{
  "model": "audio frame classifier",
  "dataset": "babble in 24 made-up languages, each with its own sounds, syllables and stress or tones, from a formant synthesiser",
  "train_examples": 39062,
  "arch": "wavenet",
  "depths": [16],
  "widths": [384],
  "adamw_lr_other_params": 0.00099,
  "cautious_weight_decay": true,
  "steps": 19000
}
Rows from block 11, named by matrix and row number. Rows with one number belong to one channel. Each number is 50 + 12 x the weight over its row's rms, rounded and kept within 0 to 99. All counts start at 0. After the name is the row's rms in percent of the matrix's.
# filt: filter width-3 conv, dilation 2 (model.blocks.11.filt.weight, 384x384x3), inputs 184-206, a 3 kernel for each
# gate: gate width-3 conv, dilation 2 (model.blocks.11.gate.weight, 384x384x3), inputs 184-206, a 3 kernel for each
filt.257 100:33 62 25 33 38 56 66 46 48 61 42 41 48 53 44 36 41 36 61 35 41 44 41 85 52 57 58 63 64 59 55 72 54 50 51 87 48 51 41 42 54 56 44 53 37 42 40 67 48 55 66 51 43 42 46 31 57 48 50 21 41 33 46 50 53 58 51 55 67
filt.258 101:33 57 70 50 49 56 61 54 68 52 70 33 64 32 27 52 27 63 46 26 30 41 35 53 41 55 42 51 47 41 44 44 37 60 51 34 63 56 54 45 65 55 66 60 33 53 47 53 53 73 36 50 49 42 53 45 56 45 41 51 52 64 65 55 33 62 45 29 48
filt.259 094:43 40 54 74 46 62 64 31 57 49 52 62 34 47 32 63 52 40 62 42 53 54 59 58 56 57 46 56 51 45 28 53 35 45 56 57 77 47 53 37 61 44 58 31 76 39 64 41 50 52 46 57 46 43 61 61 60 54 52 44 44 44 39 53 40 66 58 44 43
filt.260 104:48 44 39 27 52 52 38 43 57 63 42 62 54 59 31 31 43 77 61 80 40 65 63 56 59 32 48 44 50 27 54 43 44 39 52 57 48 55 47 46 62 43 40 47 53 46 51 60 64 52 57 32 52 54 41 75 56 49 49 33 52 45 53 66 50 63 56 47 31
filt.261 097:58 64 27 29 28 56 21 47 43 16 53 43 71 45 45 54 46 74 72 60 45 37 44 71 70 61 33 71 53 53 58 45 37 47 57 52 68 76 52 52 56 41 62 62 47 43 51 50 49 74 68 46 31 68 40 43 40 60 53 40 36 65 51 30 54 61 46 61 68
filt.262 105:56 47 26 44 50 54 61 36 67 41 63 54 67 42 47 35 57 45 45 76 28 80 51 45 56 37 54 47 38 42 56 75 65 56 41 60 51 69 67 34 48 49 49 56 66 54 46 85 36 56 54 57 43 65 53 49 56 47 55 58 43 60 60 49 64 68 61 55 64
filt.263 100:50 50 65 38 51 62 60 59 52 39 22 65 42 39 36 56 48 39 43 58 36 55 56 76 52 59 34 52 49 73 57 53 48 68 44 49 38 78 51 59 40 54 38 58 50 69 64 46 46 49 66 47 65 36 32 80 38 60 52 43 44 47 45 59 49 53 33 46 48
filt.264 097:62 46 39 56 47 54 55 46 38 53 48 49 29 31 60 64 55 53 58 28 49 53 49 64 20 53 26 36 53 48 39 55 39 66 51 43 29 48 55 43 47 36 68 51 47 21 53 55 42 61 63 16 57 57 48 54 71 58 49 50 35 54 64 57 58 44 37 50 78
filt.265 100:53 57 53 40 61 53 59 35 35 42 54 35 45 52 42 53 52 38 64 38 53 49 59 61 22 54 34 59 44 69 56 50 54 48 44 45 47 65 35 42 53 39 59 63 60 65 49 55 41 66 76 47 36 43 49 63 43 63 68 52 48 55 56 57 41 58 56 57 71
filt.266 100:43 50 69 46 56 61 57 30 57 47 62 61 40 47 36 60 60 75 55 59 48 55 49 53 43 73 66 32 45 76 52 46 49 52 34 87 64 60 63 34 34 40 43 42 69 29 56 58 72 51 46 36 28 35 54 48 50 41 36 45 61 86 65 56 54 61 67 48 50
filt.267 101:60 60 58 61 43 58 57 31 62 61 25 63 63 64 51 63 56 60 57 42 36 48 47 58 48 49 58 49 58 67 52 49 54 44 56 53 52 64 42 42 45 40 42 46 67 37 28 62 68 39 41 50 58 72 52 42 31 43 50 38 43 57 43 47 40 51 53 67 56
filt.268 100:59 51 49 47 62 53 59 55 45 39 56 59 44 35 69 40 61 41 43 56 60 47 52 73 59 50 31 56 37 53 76 64 76 49 39 49 56 60 42 62 55 49 56 59 45 63 48 65 41 57 57 47 42 42 32 72 60 47 58 37 71 43 58 72 66 42 40 36 51
filt.269 098:25 47 37 33 50 52 43 55 50 53 34 34 56 42 54 47 40 55 38 55 50 45 68 67 55 50 48 37 70 40 50 58 46 50 53 64 48 65 19 73 59 54 66 62 45 62 76 42 49 65 33 44 26 42 46 58 55 64 60 47 45 35 30 35 45 46 50 57 55
filt.270 099:48 47 39 23 36 57 70 40 54 52 68 61 45 69 39 69 43 57 40 38 27 58 34 61 47 62 57 39 31 77 52 50 48 35 39 54 45 48 53 54 55 45 64 47 64 49 47 89 65 41 50 63 54 42 39 53 29 36 52 69 40 68 56 57 39 47 29 55 29
filt.271 103:52 39 53 33 61 70 59 48 62 45 36 46 57 61 47 68 72 52 42 46 43 42 44 43 44 38 63 25 44 58 44 28 48 54 46 45 68 32 26 43 52 40 42 44 46 32 43 63 54 59 57 50 52 42 40 37 47 52 69 53 88 60 53 65 51 53 57 51 72
filt.272 099:44 29 31 46 36 64 28 53 77 43 35 36 55 36 62 54 45 53 41 53 47 64 69 45 67 58 46 38 26 52 52 68 53 68 66 40 63 50 55 37 58 62 38 47 64 43 60 66 74 41 55 49 68 55 63 48 54 47 57 59 59 63 41 36 73 57 50 45 53
filt.273 104:39 65 54 56 56 48 69 55 63 33 51 33 71 47 63 42 52 59 58 39 56 43 46 62 43 64 67 52 52 53 51 41 52 31 43 42 64 45 49 50 81 53 50 65 51 37 46 45 36 60 49 40 44 53 38 37 53 51 46 41 46 35 56 79 51 38 44 45 57
filt.274 102:61 53 20 75 52 87 46 19 44 57 57 70 54 29 46 50 58 56 49 59 33 42 40 39 38 32 35 57 55 45 54 48 31 45 60 60 63 45 42 46 53 57 47 59 92 68 33 42 51 36 37 55 50 32 62 46 40 42 51 56 62 34 95 41 41 40 52 42 46
filt.275 098:62 58 42 54 39 50 62 62 49 30 70 61 74 45 51 44 55 52 52 56 64 34 60 63 40 47 37 67 35 44 66 40 38 40 54 56 58 29 27 52 52 35 58 55 39 57 65 44 53 51 47 61 51 62 47 44 40 70 62 42 61 32 50 51 67 50 42 30 54
filt.276 098:77 52 47 46 50 35 36 56 42 62 67 60 26 59 44 56 53 53 66 59 43 55 47 44 60 57 60 49 53 35 56 42 57 63 47 62 41 52 50 45 40 23 40 38 46 60 51 64 41 68 31 48 44 45 61 46 60 65 46 50 33 40 54 69 45 38 53 35 66
filt.277 095:64 72 63 25 52 58 55 74 37 52 43 36 35 64 48 46 41 45 45 45 28 42 58 75 61 44 46 50 60 45 47 74 31 54 51 69 44 29 46 65 58 41 61 66 45 51 31 67 48 38 36 45 43 50 42 48 48 50 47 53 69 32 58 57 37 44 47 57 47
filt.278 104:55 40 51 72 47 46 60 45 51 41 52 59 39 44 37 41 40 48 41 44 27 50 49 74 50 65 45 65 60 64 55 45 47 64 47 34 16 50 37 37 47 40 42 37 40 40 61 51 69 26 52 54 61 45 54 46 66 51 50 56 28 51 33 50 37 37 30 58 49
filt.279 099:45 47 58 56 65 29 45 43 48 55 39 46 54 50 52 63 47 43 22 46 66 52 48 61 40 42 71 49 39 55 47 52 39 53 29 78 40 62 50 45 38 64 50 53 27 73 57 34 52 46 57 42 52 47 68 62 72 50 43 33 50 43 37 41 63 65 40 62 32
gate.257 097:41 40 53 33 39 70 44 58 60 46 47 56 39 48 58 54 65 48 67 56 57 53 60 38 58 56 44 37 81 17 55 30 69 74 36 31 56 49 52 28 40 36 52 67 55 51 67 39 62 33 50 52 54 26 58 32 72 46 54 38 62 46 30 50 58 54 40 60 66
gate.258 103:64 38 38 24 30 39 65 47 58 36 69 57 43 52 52 61 53 53 04 44 30 59 55 60 48 52 50 50 68 55 49 57 52 35 42 49 41 29 68 40 49 48 52 40 46 53 64 39 39 49 60 30 46 50 49 59 59 48 71 49 41 59 77 57 37 50 42 60 49
gate.259 102:71 45 29 62 51 31 50 33 46 45 62 57 46 58 57 59 43 39 62 34 46 59 48 88 66 53 52 55 46 44 39 57 51 56 43 66 47 55 54 17 52 33 60 62 55 52 52 68 56 45 41 48 40 57 46 33 44 32 38 49 46 53 41 60 56 56 62 41 55
gate.260 103:47 33 32 50 59 51 47 30 66 45 66 29 46 36 43 39 59 55 48 30 46 41 59 69 43 67 51 42 34 52 61 59 46 46 50 41 43 31 35 33 51 57 69 32 42 61 61 42 56 50 24 49 44 56 48 40 34 71 59 57 20 56 40 70 49 20 39 46 49
gate.261 101:53 59 69 66 53 50 43 74 25 39 52 56 54 51 42 51 40 49 44 59 57 60 43 55 50 60 79 48 76 58 65 59 53 55 54 71 77 44 62 51 40 41 63 51 59 42 54 45 59 37 63 47 55 60 63 52 68 78 62 45 49 58 54 63 49 45 30 54 78
gate.262 097:56 83 40 65 37 45 43 28 59 54 32 34 41 66 34 55 46 38 62 65 54 49 65 64 50 42 51 49 57 75 66 61 70 49 64 24 45 53 54 63 41 59 63 62 78 48 48 71 58 35 40 48 61 48 49 61 70 56 47 66 59 68 56 43 44 68 64 50 57
gate.263 099:44 60 55 74 51 49 39 79 45 51 38 87 28 42 64 55 46 42 54 45 48 43 37 52 68 62 58 45 52 43 57 60 39 54 72 37 68 45 41 60 58 50 56 49 40 61 74 51 63 37 43 64 54 48 55 75 53 63 53 26 68 29 27 63 49 55 52 46 66
gate.264 099:44 31 37 50 70 37 44 57 58 46 41 49 39 45 31 39 48 42 46 61 50 53 56 36 67 60 70 60 43 52 47 47 52 73 63 71 53 59 55 61 35 57 63 42 57 48 48 48 46 39 54 51 40 53 48 61 46 60 61 28 57 36 38 68 22 54 41 39 70
gate.265 102:76 40 35 50 23 50 58 44 50 56 54 34 43 62 36 35 39 57 56 26 55 51 61 42 36 34 46 52 64 47 44 46 37 55 42 51 37 52 43 49 41 45 46 37 38 41 81 62 52 55 37 46 67 54 35 51 38 49 55 54 68 46 75 42 38 68 61 49 48
gate.266 103:47 58 59 56 40 47 24 38 63 61 55 57 56 28 42 38 52 34 61 49 56 62 51 48 67 69 12 61 34 43 60 52 47 68 64 60 59 50 67 38 61 44 42 60 45 54 61 41 42 36 75 49 32 56 54 60 45 46 38 41 68 50 70 47 47 45 63 53 67
gate.267 100:45 59 41 49 38 62 39 49 51 47 67 52 44 30 45 49 64 56 77 53 54 33 47 36 58 45 62 42 38 62 61 59 49 54 55 46 34 42 65 56 70 60 47 41 70 53 26 55 59 66 57 58 36 36 53 49 47 50 67 44 59 46 63 64 59 64 56 72 57
gate.268 103:49 43 71 55 46 62 64 42 50 62 40 37 59 42 30 50 67 53 51 32 57 44 70 59 51 44 54 51 46 63 61 56 43 74 32 50 34 55 44 52 63 47 45 60 39 51 38 74 57 77 44 49 58 42 55 52 57 50 57 69 44 59 63 55 40 72 54 30 61
gate.269 099:70 46 50 47 40 66 48 38 50 43 69 50 51 74 53 46 79 44 37 69 59 42 64 66 54 40 49 63 47 48 71 49 53 37 44 48 54 54 64 49 44 49 62 42 60 63 70 40 44 42 53 55 46 41 42 47 19 49 45 38 49 57 51 64 58 65 84 28 33
gate.270 096:35 46 71 59 40 44 55 22 39 51 55 47 43 22 62 59 52 68 69 33 55 70 41 69 55 72 46 60 50 59 43 52 44 55 54 39 45 64 41 62 54 60 53 56 36 40 44 58 45 51 40 64 53 51 32 51 43 38 39 47 28 14 52 55 40 53 67 50 65
gate.271 102:61 46 71 44 33 80 26 47 64 53 45 57 42 62 58 51 36 61 81 63 58 61 57 33 58 42 55 31 58 58 59 68 44 72 48 61 71 40 30 56 54 31 46 40 63 58 31 44 67 28 30 44 56 49 51 41 71 56 41 54 41 43 44 50 52 50 48 57 53
gate.272 097:50 59 24 69 43 72 30 59 39 66 54 28 63 46 44 61 49 66 50 51 40 43 60 61 63 63 47 31 61 44 66 43 45 28 52 53 54 57 60 51 46 43 58 44 49 53 51 42 60 31 35 57 32 67 31 66 57 50 59 55 35 47 36 25 40 46 69 49 50
gate.273 098:46 64 49 80 64 49 63 64 42 46 38 40 53 42 74 44 46 48 62 56 53 41 45 35 53 30 48 48 48 73 49 53 52 30 37 65 49 62 59 39 53 33 38 44 54 45 46 59 43 45 68 38 40 63 52 47 37 66 56 60 52 57 44 38 64 45 49 53 53
gate.274 101:47 45 12 36 78 49 50 32 53 52 54 52 43 30 34 62 63 56 44 50 61 62 76 22 50 56 50 49 32 35 52 52 41 73 38 84 58 44 50 66 42 37 53 56 60 51 59 60 50 41 21 71 61 42 53 40 54 34 69 62 51 67 48 56 19 50 46 46 59
gate.275 105:49 61 50 42 49 52 60 43 57 38 54 56 55 59 52 45 53 68 57 48 76 53 25 34 30 50 65 57 46 44 50 39 48 65 61 35 46 29 70 34 58 53 49 45 72 47 23 43 51 47 42 48 35 50 53 37 61 56 76 56 35 61 46 41 50 52 70 41 51
gate.276 100:61 60 46 55 39 57 59 67 41 58 44 40 34 45 55 65 44 39 71 51 50 41 49 54 66 58 37 49 41 41 64 61 32 47 64 70 53 61 46 43 47 39 67 57 27 62 47 36 37 46 26 51 49 60 49 51 50 68 53 64 61 67 45 54 40 57 54 69 54
gate.277 097:33 58 48 51 51 52 48 64 22 51 52 58 48 32 63 64 47 77 40 38 68 27 56 32 56 55 58 46 59 61 39 63 66 46 42 47 42 44 50 67 56 30 56 57 70 41 48 51 55 48 39 51 44 79 43 39 48 64 45 75 26 39 54 39 40 41 55 52 47
gate.278 100:53 49 44 65 52 58 56 68 37 57 59 46 62 42 52 41 52 46 53 51 36 39 56 65 39 59 53 53 67 74 55 57 62 30 41 45 57 51 46 50 48 42 39 61 55 69 47 62 52 57 74 68 52 41 17 38 42 58 51 32 38 46 51 51 64 61 36 52 71
gate.279 099:57 61 34 34 44 66 43 49 69 62 57 61 42 46 51 42 29 49 50 47 52 39 60 68 61 75 44 58 52 64 54 47 56 46 42 49 49 55 37 42 40 45 53 41 40 65 50 47 50 53 42 55 45 58 45 47 50 62 46 52 50 63 39 43 60 46 77 42 56